Weights of a small segmentation model.
Model: 14.3M parameters, 64-pixel images, encoder arch vit, encoder norm rmsnorm, encoder activation gelu, encoder moe soft, encoder patch size [8, 8], encoder layers 10, decoder norm batchnorm, decoder widths [32, 64, 128, 128].
Data: trained on dashed paths with two dots that lie on the same path or on different ones, 295000 training examples, 7.5 epochs.
Rows from block 4 of the encoder, named by matrix and row number. Rows with one number belong to one attention dimension. Each number is 128 + 24 x the weight over its row's rms, rounded and kept within 0 to 255. All counts start at 0. Numbers have three digits each. After the name is the row's rms in percent of the matrix's.
# q: attention query (encoder.blocks.4.attn.q.weight, 256x256), inputs 0-127
# k: attention key (encoder.blocks.4.attn.k.weight, 256x256), inputs 0-127
q.108 055:146117107150136111124142067148130090091120124124114123143141129096126098109129156104106138145090151160142103115118147133123163064133093155144118152101089146139119130146124119117079119089176134133124103124109152153091128185158132113116133150118119115132112093146131129172156143146162127150147102064102083122125107085161105126096138109126156155151128123112126132135149098126136147138142
k.108 064:112146100108144144110144182131137151127144130118106120131135133130154150116140129144152100148140113100146139152139095117132100107142154179081149156144104115083128118149153094121146165130146128131182159146171092124128113129185196112165149080079103149119143121177131127157115164169116114122100115151071111088113124147128113097124105165106143132112115140157175112165119126091105152143118
q.109 048:144158161122126130095143144093130101119101114136136173082135114105136093133118117132136108154125158135108129139119169096110140123115114107089124103112124131118128124117126161144095123108186119130119087141119125125145144140138167177119126089137122164097129127125121103150136147141157127166160124127129086110103108101159106125080117148117155123143121151134127135116156146138172152153141
k.109 066:110124102088127171133155168119114152105116167097110136118119159129150139153165133150116115129148139077134137141124144127122129129150162140108145125126133112116149109140131118113119128114146117120144150138164093156132098153156197127158151102114108134136125169119122099096127144162122086103129119125123155111115162129164121136157137154085126103122121113151140131132105118136094154136100
q.110 035:114137148142130139140127122107107118126117115138095089124123139096119114125126107122140149109125149155151171131104153149113187107150139150141084196154128118123152075154111128144098132153156107118130148147156150163155144126160168096169144141123103121127108081129053116164134105126115151111125136096131066121139143072132141114129125105133136119111134139107144112129142118128129122147115
k.110 041:128137116139105138132124116126159122132159120129095139117094126103128124073124127132176147134083158091138106137151156087122094119142096152130126132127130175082139102162140119142133169114133127089160135145135104146149155081129165128106135111087105081110125129153070110097113095126127141145136148137113084148171140116122097171098148172126109093141140134147132082120177102082145123124110
q.111 057:129174123118094116109163144117114101133109119115134135110137107148128081137135128113178086139100145104151154114118155141140155144090113163120151128113117116154131162146157125160135163158114153124119155147139083102128134111139159151153098108136099155097191129126101102125117153111124136149164119130104142113121114121130160147115114158082113106139140126169083071132078129138137151156109
k.111 055:141062121116137143102131150119087134111101160116133167130080128142146144128134141120170154119148142116139122135131121101116132139183142122162173097072142125102157109125116170107139155114136148148094156147159094152122119151137177109169096136110151110158100158139129134121131125128123087134107109105102137152124115117139144099144093135121134106139116090120143119091132131105096165116112
q.112 055:163128133157108112103144124111162106124092149144139156123119141124109075136098120134118106130124136143161173115136143127092142121101134143109143146146082161126122132138120160144144097085154135143113088112149150116109141162127139142135137115160135153105124108130128122155135134112152130173154115097079094093090077142136104122066139127084127138169141126130104102121173122131128162105120
k.112 078:111104102110113150124149157118101148123134133118116159087109141115107123124180131116099104142136116103124111120148118108104108114134130131139149134092144109137139116126136129114159133129139108117130170128173125138147108177154220126148133105095119148143122143140128126111111152134131078134096112115103143085128105133127135124153106154122115138134131142147147142124117133133105122140142
q.113 040:087113119106118139088158136170111148143121101138129108132127101118129184147107133144067162093161115122125085126140104111119125162141132117158116097117113115118081098097126156123105118137153110111067102130135122147129102160150157124108114133126093116141108140146133124161117109149131085107117138116157156102113136125153133148145158143139148153099112149126147148132162102126124088135134
k.113 041:103155155113131135158134123139154101134133096105124131132162141132135129135102108104134161140129150166094126125105124149165167137120102128133140096147162163154071099123141084116065111130145164134137083159099110096139127141135090146111145133177089139102130144116118148130118137096116161127112147132114161140129122137087114162101151135114146138126132148130144117150111146124117106132134
q.114 056:133164150105136133119117172130123117140084100135131167122122094161108085150101096122122088142141138141134124106128168096106139132135140133131114119135138124126146167168110134112130168136097156129121093117148106138119131150126148173157113088154116169082127108128104099142126130103144133115166147129104127118123118108155104144108122107099104078141137149120093111135106117121131136122093
k.114 065:109077078114142149147126140138105142110123139101119158112111125151100115137148125134117144156125124126159118158150121116131111115142156108129166087098152153118111114108126139120142111136102150131132142138140135145125091164155188134129109156128123124150108180126127150118146126163089079109113133126129137099126141122120109153143136165114088107154138111138121127126107109123126139118131
q.115 046:074134112142103131196096089114108134143166129128129113115121149118139147101145126107155134097129119087114168132136104201137130113114118132128162139128158126158092100146092101103156126151117150091140201168116126130144123085106131101119149153112104111159143115137129133061144104118125130100127137158131126159164141122101171104191119096149120112139086127154150114138085141108135119132120
k.115 066:138159147176131100126135081145168119125139110158143090138089105131135115137074125140162154126114130169117126115105134146135143122108109114143118123142151144148135156147128138123140095133110146136124110103105134101126170081120071113089099148140144106108117115127119161131139101120139177116127142131173102166135123112140140131124163084119145131108135157110119114134141132143170112114113
q.116 044:189147110205155127140139100121111102121122168142150146111124158101132105134110113119149139128125117155109117117117161145127117138103123113138144153140120153118119127137118150166174109096117117150115123112105157108143149143072134125105161177129169123130119100125161110117116122118134127167110117119117114133082110164123133091080162128121099155144158074114139118108132108157099151142133
k.116 042:122146169122091111121175155151085125102165161159088119134130158118110125136109168107103126103146124098154130108116131106148130112113163152122151153143150107142166117145099156117126129117127105119163183111128161130135160160106186120117163128102116119099148099128133110136117137118128099133116110099128162114127103166126107126128118130144151122120132160091157136123128097122155142120123
q.117 045:126162104086124110132143106166126086130119104099110125117148119154113119121106164149135122144125102132127138084105120116108163077104112133112132109089134127175120103109188118154120164165103146134143121138129130168116121159181124137132077162113131125099099136168110137174086151111138100152162141096125096146146145093111145159101104133161156155140112147150113111139147108118140136098160
k.117 052:108115130147158116115131139124142129103144124134159118139104110133153116136156113156151122175141145141138125170126119131135102143123117159087165142094079169107134128112110151123137144141086129143124130144142116105111204095126184168196159113110106154094152115137101132152155153144123099143102115127085128059124079159138112117147129118131120111147110147119153124149147146091115134119104
q.118 040:115164129131135125137094109140162122120150107129148158127144131137109131131131124140117128095103154105133162133138121113142178100084104104113135121152152127170159141148169101126137160158124116132154169127152094131093104135140149146127121105136131156117147119081110127086121124149142094107174102176111128140155153146133147164130105081116116082134107118145107097129045118116132134103113
k.118 041:150106114132115106110108073134141149126080185114098154108137091145123128142167103120120144138166135145139133153126156136071143103124122147163149096106100154111176125115115136140153113096030169134128107133148129165117133092163142137139102179108170083158112150148126120137148112149097108155147142155134130114123113133130117129160136132101130132137132124089094160169122088141171160090102
q.119 042:129123087099129141127114156138117158085119126136128151134137125151112137128121136154085141151116154141092096164132120098143120163113121098173127102159149127132180088148132107140189128152096135146124142109124132119132132114086101144153127130098146147164101127116152151147096107108118077110127162146154160154157123151099140133133128145132105177097130075115084173123144137144113097126153
k.119 048:082114150132134127131103087164129103123101135098103116152130127120143135102123108125121107101105141125121137140135123102180145153147113146119156140146130142156117120142118120100090117147111112108137109129128166135128160134102079192104103093167116149126132115096129116123112138126160169136137139104129145141126152126126162113130102131170129116133101138124134157080171108139124095183146
q.120 038:139110107108124121099156123110140116142118133124157142101150150133127069134115114155131115129085120147125111099141119129114161157081104127124105121107131110164145131095166131167138142169131132151130122142144119105125145171172138120103150118146158153155128108130107126165082161142162112159160098131110103131080107114109144143129100148118117120115109135150094121114151121124115153146118
k.120 048:093088099088122154136155139091104142107119114120126154100115132128133145147136104106140112151152128099148145151134113115137116102164164125112135128097114119088137119125157121108111120119135084108121132140163126130131154161117171144175138118101108157142127110120137102128140133151139114121116130148125127092119135120135135094137105104096128138124147109103151133121106124125087144118107
q.121 039:160148125120113141148137157109084143114140126109171118136164131099133173130114128134171139175135125096106128159119103160105143150108119098146110099125151122170157101095144146108188117154079115127089191149133101112163144076096130130117107127127110126113130144114138146121110130131094107189152144146161150099142113130107164143117148171120152145072118111141119144130073139127126104124154
k.121 047:127165159139132135133117100144158086117127122155139120173140131095101139163102150113090189136146169132107158128089105141147132151107105129124164118125164132184130131137099111115108107138101147143126093135135137124136133104068072174136130123168142146105120113091143125147148121107111159116125152123169139151105145147161119132106130083113135115091129099136119138112115099126189151106101
q.122 037:130102111096125132160084126120115144153172115141169184118149121148111158149139131110130130124144125117102144121133126138151118168099154121123141156180141112145130113103135109083140158161082132100143171117141100112152117097121154160120158142137149149143135153113129160111138125148119112106132149155159145168154131135102134165147112155146110121102119119164081160135093124124086120142126
k.122 046:124151137152126107132135070144153088114117120158162106111126128129134092111087106129113161157091125125119126108138114153091156097098114115121096117134162145155109126119139145160104086131097107143141084112105156140103146093069060156119107130152138143140125112145147125101138121096118175170125146135147134161110143138151128140113128081115089132084110137090096157131135128130155121106149
q.123 049:096124107126138110158106074135143121088129092134126149082118117163102061162148122135134087149128137124133122086109120074124168103155110096129142103141143150146144129169142124116137168112123178151138145117153090097105121156113112191100125110144156143105140104113119098139127149100125130107164149088100114135170112129114101123125081103093096087142122134114100125142122123137118144119101
k.123 056:118125099127111123119142109135119178118130173090127173117116104118124152122157148140105082143152106139160157177117124114104110127139135122116146146128153133107125146165154152152139158136052111132125193144154130131116095160148189157144093109088126152131135134158136122148092157131122089152110122129092132102109134125143153129144100129108132143148110146127158133163150138134130120153145
q.124 037:126146140144140127147114146153097135132174151103071116158120149140147144089121144129100159132169119133096126165124158132159140114122100125142109145148118102114093136110126122110157079103129131122097105099112152145107160131087078105151178134109155135120048150144159140149154123112107149135132119105145161127132166150110095114145140125138159164099127102108118148106103079132105108124123
k.124 039:106130129171168134120098109154149118102093136172154096133167108121127116096099111125138124127116151131135111110142117104127145146130111102102109154139132128161119130147136115134163092130085116118138095117115132119114149130106064179110130119125146131114158096142134098112178141103154190121182120139153128144142106139127133112143113151190141116141126117096157107151157113144145125119135
q.125 064:094125114112122145176100129141096155132186137131123127121158132174140169144152145152104155108169105097110091144098086133153123166138112117147125117164166119166117081113125121121165139185075138114130183139143107114133137113106156133119134164111162137166138098122143171093101126114098115102130162156147143155179165134120163141185123158154096149102102124139130127122105156135093099118107
k.125 087:151151170153124098130098069150137111141119115131181098132134115119139123120093118130118133104120109178118118116116128147146150129108094133139108125146127138129120138132125130126105101141077133157120107131089159094114162079116048172088126164170155121132104100126117135140146123118137176126131156142150117154143130122139130142113132085155131145120112126106126152107148133144156115129117
q.126 037:167107140163148140103124137116143149088072145146112150150108124054155108103127145137153124141131127137109133167110146170094130170126109139140148159121113119091098141107127116100136089083160136129075111110113155154153143117128103076148138152152127093113098128129166120113160097107155135143101100164162127116079116117134131131124173110129139122147138110127138125111175121113149127159144
k.126 039:127175134138094133125122159126093132137126095138121096134137151099087154137149135141115158135169155155107166116123104139136132121130126122174138152141132116192127105117138082098103135132176120143143142115127096142175129116179103076133137090156107114113171114098140159168148115146149116092098149121151140137132150097131137138137114110119152110132167155107157075121117121134118102151131
q.127 038:101120112109075136123140103120105136129154127161137114122124121118139177114152117113130101127116142088157156106162132164118114109085118132097180111133145132145156074107152135097110140162115123114150189147120083144149105096147131105126125151106134110139177129144109152125080149152123129152120136158138119123192137127144164163165104143130158130106087121207099123138102138114130112141114
k.127 040:126177140127144097122157098113138156075152120132159134145105125082162128127124125139142144118118156125127114119132156147140137148110148117128080108111087117143117144115120164114142134100124142119116123155176099148150154094091083133135108160094162142148126103100082110131130145118149165152142129128121139160145080104112163093104157131116098104105118140107115126120166118128106130125150
q.128 116:102108178115102147095116117102103138125133163132080110140119119128134113158134215109158123137153116118123105134164137100143123149130107098131114155121090170145165129130127101128171130120098125159146146148126150111143109145094116155157173190135123128157115135118133113158126122160108145111104098122138068123145127140136119152104101131148100137104149102161142124132121101168099135113077
k.128 104:131170087124126153095110119133107146101119088127115112104103120113155137146104132118146165150154153093145146123108155164096164123138170158140076117062121114134144123135132126133141170105111083079141200143117136110139110166154152133114113137110083137120138115204143109172124138087127123120133124101139101138126148103096144149120153126085090148057101159094145098152114123142113145102114
q.129 103:125123096170134133173111132150137106121104121119145104134132160185124117129105126121137121142108163119116151142131110101100124154119078120115115145128172091129110111120136135145102116165107133130136126126150089169162138130176092135097109124162135157129146109106093135173126139202120137158137122111155155134118088114169094095101099113115122138122150121105174146087111150140136130132150
k.129 101:163124130086143126174113187139113133132096088172124110111095159147165148128106145104090178118171140103109105152166172146140099137092135135157113140157115131175121158095164101147108074116135087142137133132109124126119119106136152067136142120119143145103111125120161124067111101115166097155109096145128121100148132128162139112132174157156107123099172121148170130121113144141122124100150
q.130 125:146171107122127165132153125057091134120130085141141118117114118144172122139147176151125121127118113059149144110147082080114177116130110146096131102101110128133169114128141097124123145102146145111156127088106133121120102142118102114150115122131133133128130114142153171124154154143112136136144151129106134121162169100131161114130106064161101144129125108156139115119148094151104116134113
k.130 120:130107144167124155159132103110130099144149094109093126159111066114110125133150177076131103169111177143127133140105103157121184116113121142156151149161111100137158126153113099110117123132119147127124119160133148147124069152128079174180134094166112146104118100137088091134151136164127166111105156153144148104141125132125110143117091096095155121113133127152134122090093110152110110089101
q.131 110:142101140155106083129137137147157127165148105108139128134141135115125135118100114108138104128098155143155134113102092131090109148160156107160103122100121152157124146131105153081125128103134121098136131106168099138135166160123133132136153136109128137175097125139103109158153144097109134075143139158149134200147132165173100125087145118079165125180125124121154097118132179131160163111142
k.131 118:133138175105166114128106114101140158080132164133100130127129116097104145073109130118148162152127110131144095168155139148124115127176136144097115162131136120148101100118150084150099151140134173119104172157121117151151126083149163069150126128111161163096116097126146091119142146160121117145127130144128147144114122065085121131096166128155164096155137103129124163135164109136128162168147
q.132 123:119093144160139098139117108114138104105151130082138135121112175135123190129149113160099126141166131102130094081146106164134164091135100157158083174142163168115140120130133138087179137077111139123108125095094117125137122122101130107155131120115093129135075177121125163127113113100132175086105154126130141142098167124125145122141133136109195133081114083129119182158107111129107122174142
k.132 130:067129133124071125119152150100110121109144152103123145119168104105079127165161112147160092155139125149111086123106136166121132132137148155173161104106142159146126126128172123127127178132129145101117107131142116100173154145150116113136122121129105085115088152144118110156157140122155134151160132142111125079141150066121171121190122124128148197137111100151092165124149132124150113129149
q.133 118:120126116099139097156116087166138162152158133156133123166101150198136129142124114089141130137135082146136152160125151096115122140196106131125134174112109190135047109113123081143141143131158115120109126119155131140150144105108157111127136127087147139137112123105090117101148163131098154116095113158109128110076068121087149096142189128139145122178132125129122108139127124103081114142128
k.133 111:138164184119108109144124149123101110157112139109161121095135115124139128141104114126148126138132108140118156140126095123069102162117111132127117169124152128116147129147134142110136148119198183111112108139159153102156090129138170139124094106149122142144113123100160135052137118135143118134109083116115125141069162139133155118185106135143148171115147155112148153139122162136144145145151
q.134 115:108111129141144153142122111152171097153117132125141148109090110104100082127142136099153146095155152139122118122152122141145186091108146090155116097097106116149138105123147137125098116126115101088039121156127184171150150090138086140128114089091142093135128135153150121116146089093143107087148167122143144134110168126152132198108114119156117083127121091118099124115125164142116138141146
k.134 129:131112121131159163126103130119125140140124082146100138146112152160151116078125073084130143077154159128110114129104160111113139104183098085105121123166109137143091101121099131109111119131091129165059145088134123118137132107155071116116140122119153086152110153093133115143153141139130087090135107145107146137105078117134163152128128088139101138181155151124136124104116159091145177122139
q.135 117:139090110130154119130128149106104126112069126156152103133117116130133143118159140124125151137155135124116067130148106140137104152115125138114126114137143114118143160122140176152136088113155118091186156107144139071140107140149141113134123102111135107113093147170130126123170121126131144152163136105125140152100119185148082133134137141143087126121150094153103149175148112132137138087090
k.135 130:149137153136125133128182112119113120092099165123116158133146132129116104138156122157127143142101099078141107138174152151128128147069140102140101149089148107116138131140137159167102129148136169114182125169099141132126132155107136065143126129161127170115149107138118108138098116165106117118132130080168103145146156108133135166137150120172147152151133131123129172107123127184143138124145
q.136 118:132155167146153108070138118172121142123109160103170119075159124121147114113123081172151117184155126119146073132130136119149123180131128125123110106126126153145115132171132193134134120097100189129145132143125164092142127135082163128126178136102118066165111142162115093158101127156128147124115145127130100180103175113090139111102113142097136135141106143149110156143135141182116138132097
k.136 119:091153120109143119094152123177144115092117118155139123133151126114134146158138141148120081096164144125178108102065154159130116139072164106116088114118130151158114153145137134118162162130142153133109143118128087070122155138152115086127095114152120103135138138144145154143147143125121135109149109109156119127178080129126111115134099131113154090109112111145115139164160090120152152127169
q.137 117:123106101127135126123118115127145115130136152146121143142103143119125157101157087164119162063118134191099141092120183143123131157135118176121106137134087098157120123118154112147130113113124163139110153185098155101108128113119104159116152156132170080139186149108132120148090108123144163125133168163139148099114076114143122156091114118143142109083125158132095130116112142155102114105099
k.137 114:171128139119130105128157135152129178131103127146173156142152176102143139107132075150172120134124147175132147111134144124121141048134136109118144120127127112129113101123155120098140098160121107129106147139131140122139132156164116121115155104112106121158084147118139102131125147105147105137104178200119109156111120155091096138126147151130139139114147132121158106099163145146128126173100
q.138 110:145103121130123148115106155099098132116125089113109130112127148105146167160144124123147119145144084119129161076087132130174181081120133153112123110071157116163127131146104162096113135136126163102156136132116128106113152138118086125158131139129108160169082110127135158159088175142118117131151102139128132122128117178138112124113100127098078160100118103114174161130094109148138176116120
k.138 113:117147118115156149176086170120145166142169088150131114089101132164121128119104138098100102115131158168122115136136134117114112121176145122178133162138080113114126109140113086126117089146173119141152102126135123118142109133143120067153105100105160164099114117122134096164151134118125122102156113129147132111158090102159123127127159144089169129104110105166163099133129086131105122079123
q.139 105:123166146150146137130119120093163104147127140163191131111145142129114102158159086122109130123136121130119107103112134096129121086159128122143153093112107110144158102183148138173205145156111094107108151125122100172163154147151087138108147152128107096142144175108113122105144121174140156132137171164128157147066126085123117131140148114123126143135129129124147136115130128130138120129135
k.139 108:136107155155102093086108119089162131100068146145147143141172175139154152128145143130126096110084127144129130160116161116117117141112109127124114104144104111160119165137123135097177151117121101104068134094169093143147151106140152115129131110122133181094104129119159155115154119162110179137128133112119163107091115090119103109108099131125133118160121100104134166164126148108150125104162
q.140 105:155162141155147140159108109106099173104148135125082113140148125146075106105146124144130186138132103085135101119113114138128103124147138122122119116158101097131111144106134168122158155129142139114131171148128114142160069166120145118106126091135116136106146128095102113159131117135097124149146129145102134100139117123063121130133127173112100135139174109132104118152129123110109088113108
k.140 098:123123127147109126165150138125117135149097106130148157145152124160128131107143152112097091147065138105162087138154156134142167160116113139167138089122124152116142145157095149158141101127144133097137118150134140133102115123120136120185143079108118143132089156100082138127150111158146129141089132148154135156167148116133112088171144126116133137118127109115120122102162176161150107150150
q.141 110:138113114139100105143146122098104172140113157127137157074094166113151127108149158139156101134127123091144143143161126109116142123150132110166115147130145159174162135136129163079168108139147150117121122156106140109111127124118121105162088142104107111171118121126129158147110097107167142158104163122149132137135137097180146111138177085150128147145149085146131127129154124156134123124135
k.141 105:114117131135149128133081099110185123131170152112094136148135151132099139157146115109160169116110133135089144119121125145109170135146160138125141130136124131152096129163129113093092208163127135156114145110126098140138134156133121154139114124127130138109148158133099082138142153134170121103125148159104134107088092104068166112145178108158177103155133141128102155093129130143100094120138
q.142 095:140158126140108097155113169084162165158085146126116149110131122114110124134119204142108129144141099158136146130152160119103123102115137120153104106092153145087096164095109102151160141115141149127130139139109128144096098170123131135114128138164121129100108147105118134145090141122134123150162116148135134153099113133145112116121145150091097121122142112145146134154115107153137136129095
k.142 094:143157132099132131119138124103108143159132162134154166093144125186147083136141101132092143145137094128149164141179100092155141109090135162095156163106115078120115119128135163145140142132149122125167126151154138150146189140100146040131135112118133170122121108163205140152146126124064130142127127110114169142121144138103113127124132131128137157097140101121118146102111109135117093112125
q.143 104:119172126116113099121156110177103114146115087139179150086119079133123143138161108094113166132166125155118119125158083119124143146096113116149154114092107129103122147099144124134145140178118161110091120116137145167135165113098135121123119132137164127107141133141101161115138119150091130119151123104114139126129138148146117139145120158113183118167144141118108113133159128121120113123112
k.143 093:171139147151127113134146145107115113105117097117122093142105131196160113155098152091099098148083122110129121153149188123101101150103105107130143156127122117119120150111082135164142105122151159178124097097135114137146132124153127158093143101123141127147127113084108124098147143160139118082157103129119107136159154108116156164135134089139117122164156137132146135140085133113166160106139
q.144 116:109129153132157120117097135104082119099149148112104117141120147121136126152144113099135131115072098104080136154119102125139128144140091162117159141164114091172120133125146120102155149135143082155084151147152126169127151140077123150099129128142145119131154121104123126135132127146141119066097135133144108097143083142098167125174113118146155157152141155122145157114127140081124110100149
k.144 110:104127091117137088135080120127120136117149138100100125135108159156121146117131134132150111103097103144149119135152131097082088169156096104116095094126098089149122149127109134109180108102151127126143154113199179124129046117130162128134120117113149119150083092133088144088103114112109119172153114160142114098102130158136141120159140142104118122143140163127160107157108139100148167148164
q.145 101:120148111136127171121107093078133113113120120177122145162122148098151117129147111115116128107092153150106122099124156098085145118128150103151118156140135121125152165100119153157128125157119146146113131106132150119179135174105125154149106078121166106088157124130178114118154161157147097136144134126106154133140145129126097152165130120123081089089063144153151110070130108156190147142132
k.145 108:184127140161128142114133153108118129133115157155102129115126148121137156135140132173121147076102134140092148114069159128149114123159141120122157183202148113102100111106107131107138113148076112194145094132153089133190116093087108142134150130097145109130142147120137142089075125143108130086114156129099159130168115170135138148121173128104126144104164145141165109120112130097128083119139
q.146 115:107107149143158085166090124119127114136119154156119158119130137167134102146136136142143157116133133187135104135139148102143156122140124164107104150192125123157134122118113163157154186111072128161129117140138119099128113139105148136175170147119131110138103125138137086130163153140156114133142139163100135130135112141117120131119084124131127156133122148104160148097127137119156132117103
k.146 120:163114143153128068113102149123099116139087128186139138102129161132186171107125162159165139142112122141134068147158150115114136125146130118168141130112129134120143122140121143139123138110130138130111127143141140148167192087122172069184141081125155178103091111144076172087140123131120146201136135125137137135144118123157137127108135155121129121143129125136156134115150141134139146134134
q.147 126:170128137143165141089138160166123110105114120150134107130166139124106090095143091141166132154147121087148150121130110132184117160152119138128135105072095098161132086135155122101124097156138133104157138161191101111132152115112127157124124140117122124172140092102083107191125183144159135133140104121139118136090125111161088138137121133142110146139118119097147102097138160087126145112122
k.147 112:162117155135181100089133111142125162122162129182121131131094162150136155080109127108069107093145123135147115139170184093140131139122124114144073144144079143142109101107133115102121097108154118141111132115113121083115093121150176105134163130125146147080119131102155097162124154122139105094148147128137105119121110098103098133122150156131151085133128090171130130144113172142103137128139
q.148 128:095078139070091125088137099171081123109092094090138148116120163116186151106135089161098131148141127082098123095136145145134136164103107133134147144121131164119130168118122158120127111127126122139135146099115145076132085141102126113127080172121139150133106120143114137127115133100127160137104142141122124134132122168102120102115104108160142138166115134149143158159076124156099132145098
k.148 122:109155140142102081099124179151111113151154098092107157109116133061092147140153101167130157130131120155136137091098097136171125110135136111126085098132136114117127143173137131125113136150185171142146110108103107150129114167107105103095150104143172086142122124116128135140081133133141118132093128136148104111142115122149102165141168156118131098071088116158102156108122083128144113102154
q.149 136:154157100150142107123130097091101134112154134138114124165126140150098124110139162124136128135102076096101125144151145100097152156151108111151154122131094144153159114089095140123175112142100120143120140101130073141147111193104073139094116165115183152163157106086125129163113122187075111128130151141155134144170162144135131144113138112130076109068157100153131135099128130146105115089121
k.149 132:151135108119153121154093111105135154137142109133055122117129131144098180112119110129129181115134160119100145154142174184121143145140143136124074130143136115114078121155137111118148083123168136116105150114122102121153083167096123130118126149115107150129146125109153128171124117141162130108121105137143121108124139137108136149142189109131112166122166142132148119150081113168100115101131
q.150 131:124127110146115122133102133114181124148177143132139130111131159135130127175094114116133093143099110197136114101117143149120153125164159115110131132125124150166118132166095145122138109091101128130149142158127085143131146086122113132103169165119142124138117129124133077141155103130159121109146124133141131172116102123152115167099165071094082167112099113116161165085100154171143177113128
k.150 134:157155162119168088134093139079171153163121151127120109100152139102128143102125114133163176133179118110147149135151121130105106122186166105094084164148119146107083124112122091102112207110118099138112146144135147139139164126171171101117096130077147164099139125110138144085115151099156127110128108115111148130115143109111110138114117155139115111184163139144137122158149121150112118141101
q.151 130:151159122160144162154138123141092156123171119074080086148129127109108127106141131094098115131123129130170113109084144106115131118140137119116120162153114117114163139146109110130139148103141110134143172112100129135155074160117150138105128096130115108140062113125124092142135092103091120114136142107163138161142126147120135078123145112154117109167136097175096134125137111118140090142170
k.151 131:109131164160096119163181090143086118102148128081156145137125071084107127105184087168138106154085155136116085109125113146133130109076130137164153150129129150110147128111143173143144134144158128144148151167117118129103095127123134159145136130168126081134139124098122150128170108134126114147112163129148149117134171111106102103129143124122120153105118119122127162093130124178122120156161
q.152 124:145156120124112090125126147122153131157077107108120152158136153137108148122140136155129141136099105100115134100128151131078141145155170137093119180113121119140094121152125118132133128107112166158149146110132095151117104158101104098142179088094123146099103170094090095113139147143150173178145131098121127114125109132133096096125188137155091155097146115130115126121111116142128087107088
k.152 114:141124162132157117156153138109119165141132158102122143132153092134108152135130155121117164185141103134143140073126119146165174159074145150133119134143171163098128081102135158151126138162133141095125111148093163165142126136152143088136132133128139164117168140111148087117120144128105156099125155178151127170111138139085101100135118137091133155124134094133135138122110152148127100176140
q.153 118:114129146118105148143110123103122120172145122139120125110152126168154129162140136091147126152153127141103115156153173108131125170150142112123089114092125165145133066132105121158136124114136113151099139111165155112169154153123116095125108153119130114140137138094118101138172150183104137134140091124142117162153169111135138132120125128118155138153186126076142105136151105113120118109115
k.153 127:137095119161112150121089140110140162091079133116088114118145138157151153139117145166117121133123122122086109143116166163127136133137137163161132115117135127156122117125142114141094105108148112074140144138111127103139152089149076121096085143156119178134158154100114153135127114163109109128093151121143096117113143125126135172108135130108133103146092131133150120160121196118144139126152
q.154 120:177129141152126113136182129109158151126128148147112112176114145159116142116131136083132175083120141129147123127099115107129145136163117134130134118129130136115092118134138115083125125106167088127120091121138125143075112124171164138146116128130122154103209133098160139138106077114139151085084127158087129123131117162128143151131154153093167093117091131126125158148149113129110139125125
k.154 122:086126155130152133158133110115135166150138145162128134150109124165153128121107087117133120125129094145132153169116139093088133114142161116094136148125154161125061111106164095151087099093143166107110112125143122123121143136125110170119161126070137112129133122122134143177172136131150112107123126163127116127118135151143144110140103117184152142180130189119144094126131144122140115180105
q.155 106:137129137136185126107135137094145105130116126157088185106120102107113183098093154161145142100151079122180158153177133124088127142119163100151148133124180125133152120125144150101093153107139149132122150143154120119122129135115127122135129113100079147148142123117154132127157145156143133154119127104149117140132150120167092134104089134138159153094156091097154135131105120089113164142109
k.155 111:104138114134142141128092131087131101123134143128103174130126166149108153162098157133124092093103113156130155137133206148116164145121078138129148142131105120089095144134155134136123116155167083173097123176143120111118143136145139103151085187138115138109187163164080142118156136178127142166148167143113153106091115110113127116112119145113187120137189127094108137118123128157125109125130
q.156 108:109123160115105172106151107138137100152110112110124134147144110108154121102123149153118156141105149136120175156129118107088082144114095147131149164130107108098148159171143158131158116085139103137146169071115135079163147128179137171110121157110116162120158158142110117132140128117153151105124125120123151119161066151132112140117121123151150095132094132165117194138093125147120123145107
k.156 105:129159145112115116086165137137114113150133117124141152122110143125116153128163129184111136086119094168171129151095142142121098106122138092091125126128104126150147130143165099145142108122151128129150123176119130130141144137122094116098161147135123089167158144123118139135108117139107105124082163111109113115152085161103131159099093128138152137113114160128117073105173124125145147089114
q.157 109:114144136137110085124154074109142118167129119132190130131129111122112107121135196142160149152126140168133084125124109106125131139162121116152138130120110128085130112185152132124121133089108136121138172122108053115110117118120115092160115167102076147152113158121146164094127090135131161117138139113117110177130152131143128161106146083111112147118096099170121131150112141158175142097131
k.157 115:116122157100138096095116099085121155094123140135128136151137135101135120139119166128161125200112115077158088138113151125104145137117138104105150128123132136129128100143157109184164157122124110088110113167111106152150161143132153077132124103122142142090159119150120103156169153165130148132166131094134163119156122085127108169039101130169118153134128111150117143141124086160157151139095
q.158 128:100133145107098151112131134159094143098124108117070121139106100099148099134122162091091127107116151140117150124143149140172147163142083117140131137180130125096157132126127099113101163118159139159125125115112157113123095141120128094134121103125146095138144109123161120142142102118132108120120117110147112096195102130213109111122144122126128120144118145129109174125106144107092131078114
k.158 131:135137094142169087150107102114115147183141055122122111126088137149124131135128106153152132120132162108134150107098128143113109108157144101115122136141143097073120129114095088132135093152116098144184117109141147138129108149092141146116115111143119078168147087136139117111116140083146099116103105116130107138146120195144115149136145144105048109100131180146143076141117116121117151148139
q.159 122:119135105145146134080121125139145125129141133113133091108118163127136158107101093120136144093157146159149137118137166126112152111123104128118120166156113117116121095149129125116078117070156098138125106120141102134102108088130125151131117097168113141145154103108163118121129122123149157140111112136156125139101175129186095151153090139123142121107131186094150085145117173135101142101125
k.159 112:158099112112140124130138115136086132096120127150103135113101163126137145139097124143152091130153097126089155160123101140143124098170116118124122108123144077111155148147157141109126091134133097117156098096132111174152119111132100107108087099108098117154114108145177108104097138109111121133134164124166110120138171133129118158098167132181136128119151122149120142141088048091151143132094